config.yaml
input: "mfcc"
win_length: 512
encoder_kernel_size: 5
encoder_widths: [96, 96, 96]
text_encoder_mlp_ratio: 2.67
text_encoder_head_dim: 16
text_encoder_parallel_block: false
residual_init: "scaled_by_depth"
optimizer: "soap"
lr: 0.0034
precondition_frequency: 50
weight_decay: 0.5
Rows from block 2 of the audio encoder, named by matrix and row number. Each number is 128 + 24 x the weight over its row's rms, rounded and kept within 0 to 255. All counts start at 0. Numbers have three digits each. After the name is the row's rms in percent of the matrix's.
# conv: width-5 conv (encoder.blocks.2.conv.weight, 96x96x5), inputs 64-95, a 5 kernel for each
conv.10 098:160142143124063195156152148107146113092108118098149143143122105121135155158152128107108109129100163095161123120128120108115096115143150145141115162140107157118092161082129165154163128117134168157174107107112086114116109092131099142137117115133106115115141148147093145152131124135177120133138128159127139101133153134157149123126165109134156153149118122114114131147074147149164163115113111160141142150124129176102147105142163099139091146069107115163144155074088121153083094160164180
conv.11 108:123128132134126138134136104090103111122118164142136104144140115107110098151097127134164175114120136111113140156153151123100112158123129111111149147134094177131104130059130128144209147112129137118099124126140125142148133114089095108115166113120117152153110103107111145135133119119119108138110119118135109129069119198153089119124128150106118123122103117084134151118116091152160108132178161119129117107112151140146121110112138148089116158103139141132149094114154159158101119130195122
conv.12 094:166104139095116160150118138105141118080129124061091134182189160121155118103149140088121140088147105121143120118127151128156120131083099154116139111104156129132135154103157113161142094102160189125125187117102088106169119117129148133078115156181118097121114114130121093121143168129132102114091152121133105163094158112102137119114161107116118171105146113093105113133115169173143167151081117100168122130101131171113128104146110134128094111092086109148162151127095129129127171117130153
conv.13 093:076145146123151123138131103149123116158164139157128106159125148167124086107166197114088121126120118119121124118144122110142153148123149116111129182112140140113067143100085154145114129143147125098153130085134103139195134053113131180107146132150151152102111112130128105150108132133117126103126112142112125128092069104116106109068084131116121106134122120126092122122126119137132152138131102115088139162118089123133117086090159158141121108153129085137165086171130119135097089145157119
conv.14 099:150126126127095114150142110105113163131153109077139170122133158103113151071120131154098138134091164112106120115142119125135145143131119144156087099141123141112107136093114100125134104074142147161095135155119120114108135123131101126129133143118111139107153145118137118094153118105153139135104151114134139112146099098115164142100114119171103115150160118112110088092159170136134141127150128107117128141114131131159117103138153055183175097120106119126147091126133141119149156086128166
conv.15 083:119126115145108086178135146154102123184151114103156167150120116125158156149112111124131144113157094126108131153097168146155128099134121099118147125138130125164123121115122122143126115143118142120135143083102122134140124127136118113135123186126116119106080133121151133131080103071122105156145165160115117136151174112079084131133108084128215129158120166130107139109110060049077156096096123092109144137144088144157141167107135141172134104143147126074142131115093126148169143122101108
conv.16 113:100141125118113097185187112108160146089109163101181132109148113141107131145117121123124156098172113111146103115185133137116114127151119114164124102157164126117084124144150100112136104120128169160139110158134132160105086128148152105114147146157155133128104101179175081133145149185149057103152125132097094114143118138088139116102140109117137129167120120113145140161109089158121133122082113134113129115106133110122123155136123151093132152117135098173114133125106156140102099157136166
conv.17 102:120129122095108128137103163115146161121129096127106092115117088121161145136151169124115148105089141139114173115162106125126094132114137096152149145113136160099118126131113108169143121099150117141158104117106102134123107140139102112121138146107134125102130090132097131177144131130140131128173087124099159115113125128113133120114137135131120122110118125114131120115171103086137124152175147082138166118122078166158160110140089180157111164108146107097114141102072171120122118090134135
conv.18 110:102109180155159120124089142158123106119150159073132099161142128149116123113163114076118120115141145167129117093129147156116098147149138125121162102138123098108116166097140141141132170148128069137110136119111144164143115100143130125120155152152136150108103097125114152141170143142110136116104158149118129166128094131131149120112124167145096067163130146092150143128095151165144163143113091145101153126068112182153091128098146089177100159126130131120132105158114113126126140110113136
conv.19 088:111198102136139073089114106141123132133133123158135146096102109151150118125117156116112115102136109146144122137106085143136107107118138144139121122119126066083137100090145128090094140123138148177131077073074066087107144155082103073145151091136160080111127129147167196154147120134105176117106108093149152175142127122134127127144142081117135113137147105084153094159091122124126123136116097080157144116164101140138180127125123154135151176116169147125146118105156156106130123128153127
conv.20 092:109127104113159112130133113110144115108146150130172114110123117162158129148102146156114118136125148134122103128162108148069139138108133087126138140170139120096167209126125107133114159111099121151124131132143150155153141154095102156154114114139181094103121117100119138143124109117099131111155158116124143156144139109112136171138095142119131100109128122166110108125120134169103141094144091148151143092136131108115187179133103134141121076137112106128118108142154161124129096124136172
conv.21 103:108159117099163153109114098120123143132084165151122119116121123139139122125160153165071117176193104128139113180169143120128192099113126122152165103146133085137112106116101136142072146112160111135120103109113120080151123102181119143155107135159171100171154117161118138159124129131139134123144089145148129106128174097120163172174103186146093106109130146070147133124082111135123140096103179102130129140145144113141117104133112165113117147121130120121138170133132145094122113127160115
conv.22 106:139127163130116149117101118099137127153130113147070143090156091110158164177126120153099147126164121134127124095116169122160110115146119092104126093147146131113093122115093126152155117129117083136106111084143153129140120161109106089113128150073148180173091115131106097140148171182134094125081123185156117120117175127113160161180091146159060120084136124121088157111129118087151103141189133112123124118149144123111105163168082122146141158144141116118103147125079124151095113141139130
conv.23 114:122101175100135124131123103129120111133160101143119111100129158162126098097169114091113096117120117158097140115138119119136151138105138086124175108135165086118135182154152104099146122082158185120118136132131138125113128157113098169126124123122136163187122117131137153114170091085129146114174134091118146148132121135116108123119176119112136129143155151128135134134126140105130131093171096139120132114109151135154116111122151124161193120132136125120121155154108089121073118157114104
conv.24 097:128106125122094154119167130107114116141128114099095115104135134115124100128112167126103124158112136148098124117146105092147138112102108146124095064129114164129139135114165146070109122098074141136098155202142124133102145136145124098159162107154060174113140156143096129127138131153173149098127086133138120104126106110125188105137155099157104148136144086128109138111138134146154076157142101174142149136119132132139136096122120179109088149120126122141146132157124128110139142121142151
conv.25 099:119137152106105152136176149120099109160156127093094144131139080108179156144164109107111125106102119134118150139122097152105174128146147110124115111151123120132149150111109137135114153111126141114108117196182159134106135121127171092147110111133131127112126096111135121141123131136140112148119150113107126139104119107135093146108097173124148137121146123156121123117123098105139102113164167114147098096134141116108136140154129141133148070124132151097097117147128145137124140171142102
conv.26 098:086167131120095122161115114122100141124146139153134117140099152119135100123125153145113113118148135137116092153115136143116107139106167114140126152119147159121115107119138111112173116139135155124099154164111130131098130120156099124152129160092145175141101166135128146078101128120111103117128158113089096092132098159162153133122098144088116132175142113120093135105145121121121113143109122092115128106118118154111080123155120162154108133145104126148116149127144151114092131122058081
conv.27 092:109119126129119137108099168095123107158132125132154089159133115106141155132106147093111119105157157133176151097098148112103110148143125114135116116133127126090125123114134160141106155160139144133128129083177144152134082171148130127094156095113135117180150177119095093111109106136113117173130113106148129148090135100146149093082116119100168141095142108097143150124161145156140144161128124115173118148113153086148122167130082156114115147141131139136141127194162080118181118174142135
conv.28 088:147170137093089132129120123099120139119156125134126137161134148099114142153155178156159156135133129139158140142148146117111140173142092134132110128118131188134132100158204176108133105116115118089117103113128151202177175130135117130121149122125105125130121144138138138103069121178120138082103090152119106128155107153133102118103122133138140100104135172120142127133106102149157134098121125125124177146125127126129115188102114087097101128106132144133093104145143150137156147099140117
conv.29 115:130082127181141165123121148126165155128128105155168141116081158130162160113167152117136081129113118128141146106148172117085108095174149134122101195102126108147174142117127106151129102129125100157086121155137109123139144121099093116142160110142106149146115119159130140100126112079152148157134150092070097142164140107110141129126126117135097135150148146098109126081157138126156159110106143125092123162121146139140111104141128165127103111122146156104110098130169165102129130131110162
conv.30 096:104093139146128156134143141147133133131138093109105179164145157143130091125106144131143131109135154139148144078140150141147170155130127096099111122150110123146110101119126148165193084125145159144139152164118113132119102099119147141132157124126123133120123180097133112116110091160125164143116168152126084112140173172097123100136144143094127177159101148133142130104174170114162090117117134140068131112115091129114133097165163171091133114130109099146121077152180121146170139133115129
conv.31 104:151122085113147184160131130102148152103106137125132120139143156101156123141181141103151115115095158107166095169141130131155136129113101104137150128141124130100112149115107179129147125143153103093163103115127129145126137132119130092139129138149097137117144137164142126143123087116094162129168178160093104095140158176121117134163136131159172083095158170140118122110120138183132107139105125130127143119088150129116154110150097111120130162112111125146166132135111106142144124124141135
conv.32 093:098143148134153120126133165130142127136099107139121098109092152101107131146190099130094081094149114119104152133153138140171128078128133123136189164127088191147099115113153151095100102173120158132121125116210096112142132086150141118144138118127158129173128104136149138065092088115124134151119117155109158146119133104146164143125120129112125122118158156095129114126128126105136088117153072142095127126162137176115125131145131128111082118111137139148127191142112136088156105140136082
conv.33 114:172138138105076099122147185137121141131167094124106119149135176083117143114108113105145139124146136134127096115157132138120091132152114125175137125118133112106125136132147112123107099160101187132155118101164087119193116081157185113122110128113166163125102148144122140104136118163105114123135161125114121089121141161138135124178081116127169108140115130168134107103104172092155131152151104119131157110071177177116105141132107132136174101113166167133069166160098103131109141119122163
conv.34 099:101097138120128128123150139131162133121098118126103145177140111147144122151138134102092139116164160108123133146144100119154158094121140140123136114167163120109107126094131135162113117152156113111160147124079071129114090131115104150127136142117167129126132149134154096096118142143133152146070140166124156124120099120086115116105194067136141129176146156122113122161123131149104159141097095144146157119085123092126138120144163079160142124126157119104111122138163111132103152161108136
conv.35 099:124139142142119135159110092120120140134141133127117126130166139123116157140110124152153133145149133093097100105115137153137174131129078114117141090156083130138136189110145137144106148137103129135169148092118129157148134140136130128166117145133124128137160138102111087155092114132136150111080137150184190151098116109142158098122139165114112158089142142136129132100148148116174148122126109145101134101189114098127174170092124110143122136150142157108101151189172088114115105131115139
conv.36 096:153138162114119093114095092127129149141102110137128145121113154118166108123094121090133180138121111132109121122151129144136140102097130118077079114141104116175189107093114151115130152116107125131113115108132185128128117123137152123110129103141121121125136121126112166118113120114133113152135138103146132111141086144092104139125130159147086143095110143121107156126130143149118088130137143150112125113104147128127112074116135120155125096136062146152083127155126113121159122106107078
conv.37 096:174142108135150141131150103091106128109125081131128106151144092137107102133133140180130119118140143118110125123076172177099135144165139119132101174127093106125137178151119124160143147107111126069145118132131107127118153128125159122152143144120136103097095121148137157098098110081149149117135146151147070129140196158125103118127135126117104087122077129141160169130097142117143147098074129148124126111147125144132116095105156122120148110128138142162152139159135142144147137137132124
conv.38 099:095120171133148112083108106122135143128093107187169149112130122144144089109103086100123111109124148136140130087103121156167151147156164123120120098124114141108148166114113146140145192123138134119160102151138091127130157132111173129137126097157131144084061126111118174175061142077130112084135144104123112103103145151106102124138131124120106146144130141113154156105159133108102138133124123104104078130114144139142121101115143119114134125181151100059100130080146163165130164198142126
conv.39 099:109144127108142193157124087115154115177104091141149125146137186115107178096095136116137151137133116085163129131104149091141147106140084105110136124142120121118151120130148139124112116091111126131092128110117140129138144139129125137143123143098094102175130110141143048112141108114139132121129123145113147125111132124126124164140061175150155096115149109128184103138116117176129142112098122130138131120136113139178163120112119114095138142114082145149153109153132104117107167154122128
conv.40 111:090149130130145120101121107116178140085132143132138144127121155158132142071150143138118100156082114149117122146095150163149127136145113116151111120114134078104170142118177123079123157143115095124132131101103116159112109119128122111124140170142113133117122115134122125129143133117115103131148127141077119135114133147120095140153112160141118092113166094141147089168111120087115132146084157152133145115133136128146120128112162142102137122165148139089089111110142159155155132111125112
conv.41 095:138126092172112096136136143152114155114111124091128070174188128078126128119130165154133114149131088135097105144100131150108149111106138109123126118113130092076129100122087147156159162126125094110108099097148136117134108111138139091128144128163099111126115127097147129130133138125099113087113190159172148110102182158130177082119102103167144145107142168106106101123152122112116127112123137097155120134121139147140157101114087100143121143092129169130143138143148117111169125149111102
conv.42 099:127132097103106141118091107109167081127151124150110138112164100085133155128141141164140128112110140128130117119140141137116125140136142153123131101138144116093111135151101142130099153151136129068127146105102138135099101118123128123130134155115103131132161117142113101113123102085089121127094127149146135115113134138141098145164138175134136156060132135133086128087089078114129109132091128161122124130140124133134157116140129169135183144152127103140103103124153128145202157133098116
conv.43 098:131132127148143092137142148137125127079130136174148142137053176123136157094140122098145129144118110115111116161173107155140130110081133126177139143134136111092157115137126127141146142121136121187172119108110130116137098108110146136158086137130127076154100130112097121140152108184111126145121124117118131093167152094078134185122160115139145126113145101092139121113136148089135109130126153097146136119131104108108134142108110113124126155136157149110138113128056127144146119120154093
conv.44 100:131116119133093161140135093119147130114099095134104134152156120126170126110127115090107134153136104106106115120131144132151110105128138123127152119105126178180086098119110133137125117103162114185130129172092101103111117166161112127109113162095141158122131099123134135105177091113132132103155145129125164136138141067130129152109107148154119102108147137121114122157136122146117125108139132157136126102132106111098143142172138123093086133082152105118131146122124105118143129143140123
conv.45 094:120122140118129139132136138115137085141105134104136134078166128147114139151122118135150119140162144106141137143099159118081093161177137092102119161125152112158106111130127162127126117074091147142133126116149123142163113135102155095102089139121108130110095189111135130090155138097166134104118156151096140099132124143156137153163163116108123160137095142116095127102117120116142083103183180131151119155140144101105110163159101080137133187157108118122133126112111095106133135128114154
conv.46 094:138115135125130144124116133120122111160148137134109102102147078130091127133172129158175137136145116140108130157158130142155135182125126118122162147140121108111138119117171140144159132092125125118088110118093179105151118142140121114140114093145122107133162130132135145086132150138130092131052143135091163106113094088147157121116117091082149142122102110156163099089122099139182103148083139142147203144116117115137109108124118146140122138101140136141150111133134161121140158097116120
conv.47 101:125135140155130099120174204162131128090160111126161120168092131148127127135138105139174132147153175123104150113132097128135117148128116108095092091152130110136137111115128152123132160092118148141119124149111103097123164118135108155165105101128102099125106126164130163119159145114082121174130114126099071133140157160120137118116115084148156140172126112146126136186132132099081107117138098137144116108133169121129100173145142152121116097143141082111097117162141088173114104167122144
conv.48 096:148121100139144130100149134175164133108117119109137118112126135119099105132122133132115136066152139108122134084115105119117126109143092097174144162141178157184109109108135158109124112101149127164108138121155155118085161158100108132111132097106098098148100157098117153129116164145116136164133111116144149096137139085104154139150122109103136136176147093136137173143138151139105128152217091110134105123197095105122112141150137130144142144143127123143131110126129135154105094114101119
conv.49 087:141131173111137130109130140148112126130154139115120128111098144104100118118136168147134119138129123116155118138138125157165147159167055110148144120111082138101144139125132167138118144123118136130150142132113131152132077153127100071115137162109083127103115145110143109119154118087117110086102153109190151116122211121149161159116092097116150107162102105150129151135142108113132161134136084133093094134104193161156117116120076138128175154150120091104139100156138143128154134095082133
conv.50 098:122154124111131119148136167130129142121081151148087102158166155125099131160153094093135152151139137114124133118073140136103091143170152106094151100173128099166124145106116092189122131119115140129143124131101109154119090108131140105163144149118107145130117116109138107110144138210097139101142118106164148148122136145162106168124166110136138162116151124120102123101128110127158091136182151162107151114133115121143128094128153106106145157125148125167149166101075130108082139094141156
conv.51 099:082142128138144165117143162108121117137135143145119093129122093155101118143150130149167117143166177112135104154155094152115087116167137151124131159141123100115117178118109128159169156130142096075115158185156088144087120128119132162145124151209111058123108095144130107131150134131167151160122094137122137093123177131141131109133155155104105093125131142123157123117156132084126138113188112113119124135115153125132126109141122135126133177173122118139111150136118122085122120114115101
conv.52 109:111130128121117089144091110189162156113128116156120086121120138146133104095143105131126138114112124145116076168170127140150113120130126129135150158124143101114158111102144133129160130101140139149127126098131165093139136142126141078118159148121103138141141162106117105106091105151143123123120095154154162144113069168094180096150170127113136132111118098150149112131106114108111127133088152123105118136152126146158164087061125149121161140105103126140108120166071130152148142099132129
conv.53 095:157140121097171113119138136110107122107148120119122123162160108115124121168128113142141138173135151145076140121158154116114081171089139098086148132104095128148084106113122131106108127118098105149159124139176141100136137135117168143128135088085091173118152098113090100136149124152096140128122112145153176139092144120162139146171080144109092146115110090082160137126109138123160107159092101110118132111118110144149169153154109095099119117105152131123135123119114161134110095156153151
conv.54 099:108128139103114153104179149105167117114088130165151154155082147170161094097155094112138133107160119127115154153085136114125128098176128148154142102133146075103156152123177120113110094138187132126152139113114133102123106114137103152110094125085116163105109144166133132080121113174146157153132136094096111118123121139140104108145116070163157152147086101124131177140122161153164104144125062186128134120147124143120157126083146141125100118112169113104140102115089108167117142177171081
conv.55 099:131139115134112137171142114108084149136154160081141132129148159099132128169160135114149144132117152124170105137132084124119161162073115145122157125124138126076135111125096115135139150104116149097098133148121109134090118152137120135114165151107139080104114139128104125113140119125137081130142121106129084142130127144102123082138140123187115091137093112107135161166154142131129089144118120115142122100123126139192122171077120100146099156107167086109105085133115138100148134126105078
conv.56 091:109100128153145148118122118129145136114125093113117152131111114114131127076083142170169105166109100114126126144144123155116137131081131121172108137157129158166114148160120145130132133143144113161085123120110136162102152128134141153136157118054146163142127165079080127166123107117108133153111098121130080110132115144126137112166088148122107115135144140107124128137116121135110127150148124116095145123121157156162138140067109125117116104126148129113121091110168119167141099123139100
conv.57 095:098131133136171119141133140106149125129131127174144152140088157132108183121118108142111190129133132113110123154140132105101137149109131122139124128170128136113126118128109119158166078151142147077136082104113167141141106128126136124152072114134119142116118101142159144122187117109105094151124164095128139178137110140163115117170106114120098140094142132110136138086147087126101141135140129093108149118121173076111103110176106159150129128140140097124117103118111117160098116115124129
conv.58 097:136128125142108157125123096118143136127134163090143159165137131078145114157139131128119125125129071107119123096112177172130152115104124139115112137122126101107151165133102136143127139115167120129177072085108142104081136150115149172141092108121099170164096149154082079149103150184099156084179071111165108190143112067090130137147158139153123124159133136165114106160089106157151133076127143116134136145086123144116154131137106143130146093082150112112162105141144153086133139160129151
conv.59 093:165121126167134112104148132116145144135135129148161160145153109120161114161131170163086121121098117120136138088143144149150139140107126130116128166116105124145171099116162137173109101124138102156139131143125102128120116126120111141129124142147119076139143134089088138190137173089117102154172135097154094135177113086137170142105115113119103124127140157155138139085122121101139098110094149212125123159092082105129104146176102110085105121170138095154135123142139127159114134105117108
conv.60 102:141156132111107089085131147131135087124125157119114121149122131131097186135120140154118131141145104128131156132110134131139139168121136109128144139131167170152124142122148164122099136126109147121152145121157130131151160087099114129123146136104127129091116143073160177176135141145117093111132134116147145122144123127148129171113076145114086116193186102119101096139141117111132137124159123099078141113141095101096110181127112081133161121183156136116109145103134150097175122088139144
conv.61 095:114143113119141140130160117109119161112162127122101111123135140135144096160116116084113132126130155150078125116149123117114111128176120125139172102139136164184186105159096151132071082117119107165162131168138176126095139131110109124118091126140112169155115127103110126120120111135163114118149170134113162150127122105146145084146165119153182128133129127123129097108137144117135142141126122140143127067078144166151155122122148126146109135108119135115100166120097106109122110097152160
conv.62 094:092136090132117138118064109183137146080117107110089105135144112193122107139161081120129156129143168112152147139126095141129133154088116131119141117138155134115114134121143103125130091142149105144150121136131156079148129161123106106132101116121182149125112160103116129094131175161149160155106106111128110142102143122141104145124136095139102079130078147154092106177100110110074107119126144160115142092135076073130132132168134131142091118157102118146099133114108097118099125116082171
conv.63 097:106128096103149124132136116101161164120141093095106145110138088128062159118148146133121072139140120082099157154138102105160124107128110172100126104141210167120129101097176116114150176112130128123118119129137088113139148124104135130151103134136125120084113100116129116138139104096151158100129161131127124136112165132119140122162112104078133158131126155125141126138163090123124130172141133116108121130179155111157147132136136127106115130103120128126110114131156138046100119128119142
conv.64 104:132106125150099131157158131125138130153125108133140100133134150125110140138136107113152106132126157123160112163085136126119106190115123134142118162102115172123134144075123138109176106130154113146118138169118132137148081112146155168103146136060138171136178134104161130147163102089132107152112091117127140123119131125098107149142157122135128130104116131152157071164112109104110143140148114158122107129142131142116114167112152162117100095147119092128148136129115139119165124141105128
conv.65 122:190156059108123133138093179091109122126174111154105107119163123115140135119120137154122120128160077128165141128136131116151138109104141145135138146135087136155095142149098146122091129124150111138123131122182135106163140124134156117089119140108140127126120101183094119117099151156094153154052120173093135080117133114123126111141128143112108173120132103092150092138121086151114109128112136107110129148129120123158129097152091161124179113115139143111093101113154142135137164139091122
conv.66 113:149152099128098125124108139153150095066123143127139087127140131118110096127105121140161122115144171086125193133074145104104138129154134088170131115142128105138127123104136093120144156175138106138093112102184134142106121160135124119132178110133132084146161179147084120130168177104098132142116117093165187118105129128142112158136127127140125095110136129129122103127102159143107132105093134142154084085148159148105088134133150109118137145107157121060143129125084130144142146134114133
conv.67 098:100131135135129110130075122132149121191119113102101150168155111081137139170138089136142106164132084091143097121122183134164125145123138130150107124075131135095155124109096070110141108151125116115102125144097138127108112135152113147093154128128125180114081148140110126081153168137126111127126089132143131121129098130153172098083139148143109117127122099136184136174100168121119122110148136136158114143135121151100148099117111125120077103114138161138144097144139089152110129155127136
conv.68 091:172133138126095124129118127126120131158111098109116120080125160144120103136121114133105181117156154150125158115102122127135154130138149141127115114133131149101093101091131109107109091075119117142101091134134123123120159131143105087129138145170170101137104094105124169104112145133150156091110112136115129104123127159128145138139155141138130158159128129129142158137137097125109161108176177187145147116087144128114137120105139119114082134082140166148112100114077130148096124138145131
conv.69 079:140147125137152106095126136178123106130136145101152156135157140122163104151127118124086132160146101167133114117155144102142150113178137129163129156109091099147169166148155102114104150119117097122105137094119162146137177153134125136111124119124096068119115144155118093119139151159120116128108144118167107137101117116098104090085115115126128117127100132159143107092106139162129146088127080090153135169142080167095118100133110143129083122108087140148139111112121120094172126116144138
conv.70 113:106112090177143120141119120123158089135104135102132161101132111158145085128155151110125143134137118162119131154116144147117155089125158109103189163115142098111119142129107153091127138122180150075167116134108136124130119109143105159142111121108087191151115169142085129138155119106178089143131112148138117111103158130143156100130104141121104161116126172143103114135152136096177166135146112133116123133118165131111100114181096142173123141075181154160099127135120139130091137169107137
conv.71 100:116116108106167139153092127083116173108096120145106143141138076145142171163131100121118141161154077197096135128120098135132124146103126137139131108120129144147086121098134130122136160170127101100149162103147115095113140149111136137092106165181119141116124143153132124152164104146146150059129176138189105111124152167102163128140098119113170123154170106151125120188159117105079128146136101116132129100166111112147122099137135145138138150150129162097125114101124153089099182186142090
conv.72 093:122124115114166113133110137140116148143095121098055123123188112101098128154205112120088140126101119103097101131108128122130109137114135177130104161076133116132154143109117101136171137126158123119119154135120132163111150145116149159161137142105122154149145121081140167117146128124106108095161152166136143139109142122177151129105149114133123141136124111158107095107126122164140150118124097097133142106129168189141139111089125073112156132107108104121137171129130107096105141173109105
conv.73 103:138158123138102119109150155162107141115141108074095149146185180157127125074104122133160151143139181136078130147115146133181116122096094112076077145102119101165144140149087104129139106090127123118119120108091118106120137121123153132146130121080168106104106148137124100129100104188177141139111144095139130113093104131106114140114136085059109152150091144152108114108108156175123138128115153123097101106139163133120108135107167156112134098165124134132166103102096129137105093117142150
conv.74 113:162126118112098151072125100132136137098150161116149111143158143141147073151139124131155139130129117128107136099108091128143136095127156102108148170142141147103110140132073133123127138105132157149139100168088133141110148113118115120099100131105137117116154126112158121123138174100097121120129134129137148188127095077123133130142123126093110128143125097135138123113123103164119147143155134110125118128169149123139137135156110126175149170162107125129136095120149174098137133125140130
conv.75 093:106113148159097116102168096117134158146143178126141132153129149129106094077076140117133151169157154137120130113140093108135126097144146118160131105117143125125131166078111146155108136150133132125101147136088072155139114157136122094088138135129128136068076092119126150148137176137097091132116118111168129157139117126169073097117099089112149152145130145102170162104142094135096154151148089116113125144162158112166119153140138119168120142136103107109145118081097116137097083149159149
conv.76 093:128119115118093167150120183142111109119098132097134117128102127121106096141114094113153147091124118104127169194173174116122107099123119137146158148176111108142131140162149131119121147111123122130122110135119175114118124129131125145140138118143141133111134130077168169160141094130105095153107116129145114132165131116137143149157141157162122142159190129099085109127097166168149126105114166124158135135147127101135096133114094102122113142123150151096121168093107071093114133147117087
conv.77 105:096151105140138136110145128101096151144151077174145102101123094152181153125132095133157157149099119149111139106142093127102124100158129118175124131118145078125138149067122177154125163144146121076132110160104140127133088170142111114122139126138143139137157137094138135098123149114095115114102115136134130120126148140182117097099113101137144111126129093129123154176179115095117124145151086121145126112142087141141134145115123162148162143144149156107125135128132137132097157158106121
conv.78 093:119132171134142111134109124134064120102094137123158139098151097150132103147140104138126082141128117156121140109122117113104109095147134156125129125107125126129083120088158102116104127162148099144145144120138100088092132147174155098128100118133144165086081095082128152195118132117115138136077110125127123135102104133155067106142125157126126123135123107147155123108130149132096074092135146150122129127130132097138170131146121155091155137132121150153112152117132141147131132147142113
conv.79 099:122068137106196169137098131089173108124101159080168187149126101116091137154139104129145146126128122134115098144138142147148135084088154109129184138094144147104129109107139122116117120196107116130111141079142157104169163080137171131154087132126137115179111135115098118155136142097139117112116151155160129147148110140131109106097121120148091119124146115151154142135186185110073150085098121104156136132138105130084091134122121126100122126127150182152094145088109124171112126122142117
conv.80 098:146127098102183113151141136106112118175092092118074125142171147168154096129135140126114105152118097084122123118168136107164149173113101109134158123102115120102132150117101116139118160072138117138120103157101149116120107143134074090167139131114124096129120113094148098169142170105131105201122122111079110129121170128114143127121114135145080150153127149148135125125111141115147148123106087120193111157101112139136164143126147152092120170102166151106131088126144138122130126100131132
conv.81 102:140113118144123117140159138107124127132123113156092128102140111108163176162137116098094126122095094142148108138154137129087112170140166120102141109114106123114136144153125106085089107098119156136165145149178105152159070129134129158142058146137121155172121089109152122168112142105126105122147111132117125118099158100137157135095116131152125121092134151170101113142139129108131091129126090150133134122133110161108144099093116144168148170110132123121176132128142114119091142136136138
conv.82 101:140126086133149159142143108125103121134120122101098120135129124133121101150126132155123114143111152143117098097139155119124133102137128110105141131114155136139100151093126175137101077131215156170132085102124144102120151120106107102119113166104112178170099121162166104138199128136094129135081113119126148103104105128151176139069105130137136109124138124172127129171091124186091127162121126121114137130122131103146128152148125103164133092101093136181122098124151109106059140160123179
conv.83 102:112153140141140139151124076112114117111134153140131095189134147141086122126128157144133093145137111098138080145130098119146071093115121127144173157104089118133132143118072119088142169115138085075096139149117120139130145135104135106172130101154133094128152104120131157117132138125128114130097089168157140121089124155151125094139155146112127149138137111142110134112146133085141125124144122113140063176139118156133115126117107173149128099147104100149136129157154116100107155132121139
conv.84 089:137121118128138113145165093119136119126166079155123130151103146129149117110143126116126136119116129130166102119192125145151107086110123111132143110128184120115110118134145157149094109111111082154111116123127117134130139121095124127141142131148125054148125095125115111139145109125109086118108134131117139136151154070118127148109101076099208156138157149103113110104132110163122165157118111158112149124140074095132121121160119158110127138111134110137144127166149123154099165139154118
conv.85 091:122091145105164149123158155075089138123129141119144204111132098156126131161098106111135122132162124135129113036099133172142176101110134077099089129158098112145139128114148147067127139109122120117127103179100159118088176153110144112135119106117118115108126111108097150149093128107137179174184099120132120122128156110127128135093149185132151139109126104127099155072130112182160147068106137164148129121080132140111123133155131114120147110110116169155113115149109070143139160169104106
conv.86 121:074139155139118134103114129179119119160147108150146098114124114155176112106153111167127102119157133115120158101112147104093122130089142131122128135117154131067116154127102173144111155155111111141063146142116172109066146165134135112147143117155171074139143137093145145161151145110088147194148114096105127118154126124112149093106185132128102138131094140123128116126156127105103091150154134110157096127160102139124168152062100148150135126137122156116133108118126160133152119091134125
conv.87 102:131127099116138119178108069146110129107167144154175111081111087113141131186110097116140122129156093112164127126127095143105124124151179114073127169105112120152137138159111091140120192111119103117122056099149188111165090095119114124126138117078114131135163111126164132119139141160119174103138138148122118174120094108122120123158109114158159129121126136109123126140188166109136099138139120129139120124149114102144125130173092137127119154149132131129088122114123149145148132127135087
conv.88 094:107100130164144122124101093160128121133110110138113114135105119161180155110153105181118111083141106092137141126118130117174129101106112077115137181141126154156115139126145131147128135071145162135096138110101147133158154119099119171098134133104154173189154120143116122153127133101139143112146085159174145154089125111095112113107129110066135164170104129150122160121096098094137158140133114101111093161167097131176186140138098133137149103096152133117114131150157155144131118130157137
conv.89 120:098132148091112149136147144109110127108123153135123132128119120174124153117152087108151129147100134141102129106134177091133136136125097109133144168113085112110143135121112099143134142139111119150120145123155137148130132096143124148149118114114101134202124121113147154103085133105156150134173137104140108106141131143108113126159145134104153145144084157145141115110127115129192154121134149132151113084159104133142119100125118168151151116125099088127127179099116143146113096153115168
conv.90 095:163143123122101092149114120148126135112118155114132148133142149118130138099114118099151185125117117112122161149155148135162165115104103145083115124114101157139136104141116136134128137099098108169117105118083162133120172164118102185158107093100124125106147101119140133166148122100146161135069143140133126154154184123139154157166102123132123166127134105118139131131125127124145190154115117109157182163125103128138077151170190112154162109110109139139143157107083125127166136115130104
conv.91 102:109110107144166136146133126141095097149174132135160138092094120100122120160136144148116125146113113110154123126155133144122153176147132127178123111148150145100130140154105082142150128157135110098097145157140112194112105121118149098110166146111124134118123110099115060158146110150145128146113140131117163104085080122134115130125150156145124139139115132129098086146099116166103104125103121189126113132137121072075164111146129114111118158142163115110118114136158164116124152125123108
conv.92 094:122130114112152119105110134093136161105133106145136085133100121106108143116135140108120110146084134119139198170111111111144127119160167137118117106140073157170161158121121145159161132122164113123109142159170153121133150111133158124159102104158179109099073124171157131087092115146131150137140119127080103084133149163075147132148186143090112136126120110130121120126110119122138113143134169125134138142099156107115120147120133108086090116099141148103171131110130135122165143112083098
conv.93 086:151107092139133162188218129097105109112134144096129151121130117150139160166131151128148133100135106100148124137098139115096195135140148127132131087125126109122127095142102134121132093122142126130062119176120168140143111122151152123147140139107130071110123115124092126134166131163111103114109128101092136130183140124148134094142150120160160125096129104094129136144114124150128124105093173166090105136186142137131115137127115121127149113147132167095125135120138099133130191166111098
conv.94 095:116145197110118132159158169127094099134104113128128071140125129132123090137129178141116166127152126118136130098134145120102117132106109111150121088132118119115135141171170133134121142138108106124156121083078126102143142120173139144170120125107116149118114136128123129103119158109066104103097092143113145166187119078090137140140158157115127097145143105134145110132158137116126136142100171118131180150107093081115136135156135134091169122141159123111121191144108105102136119104094100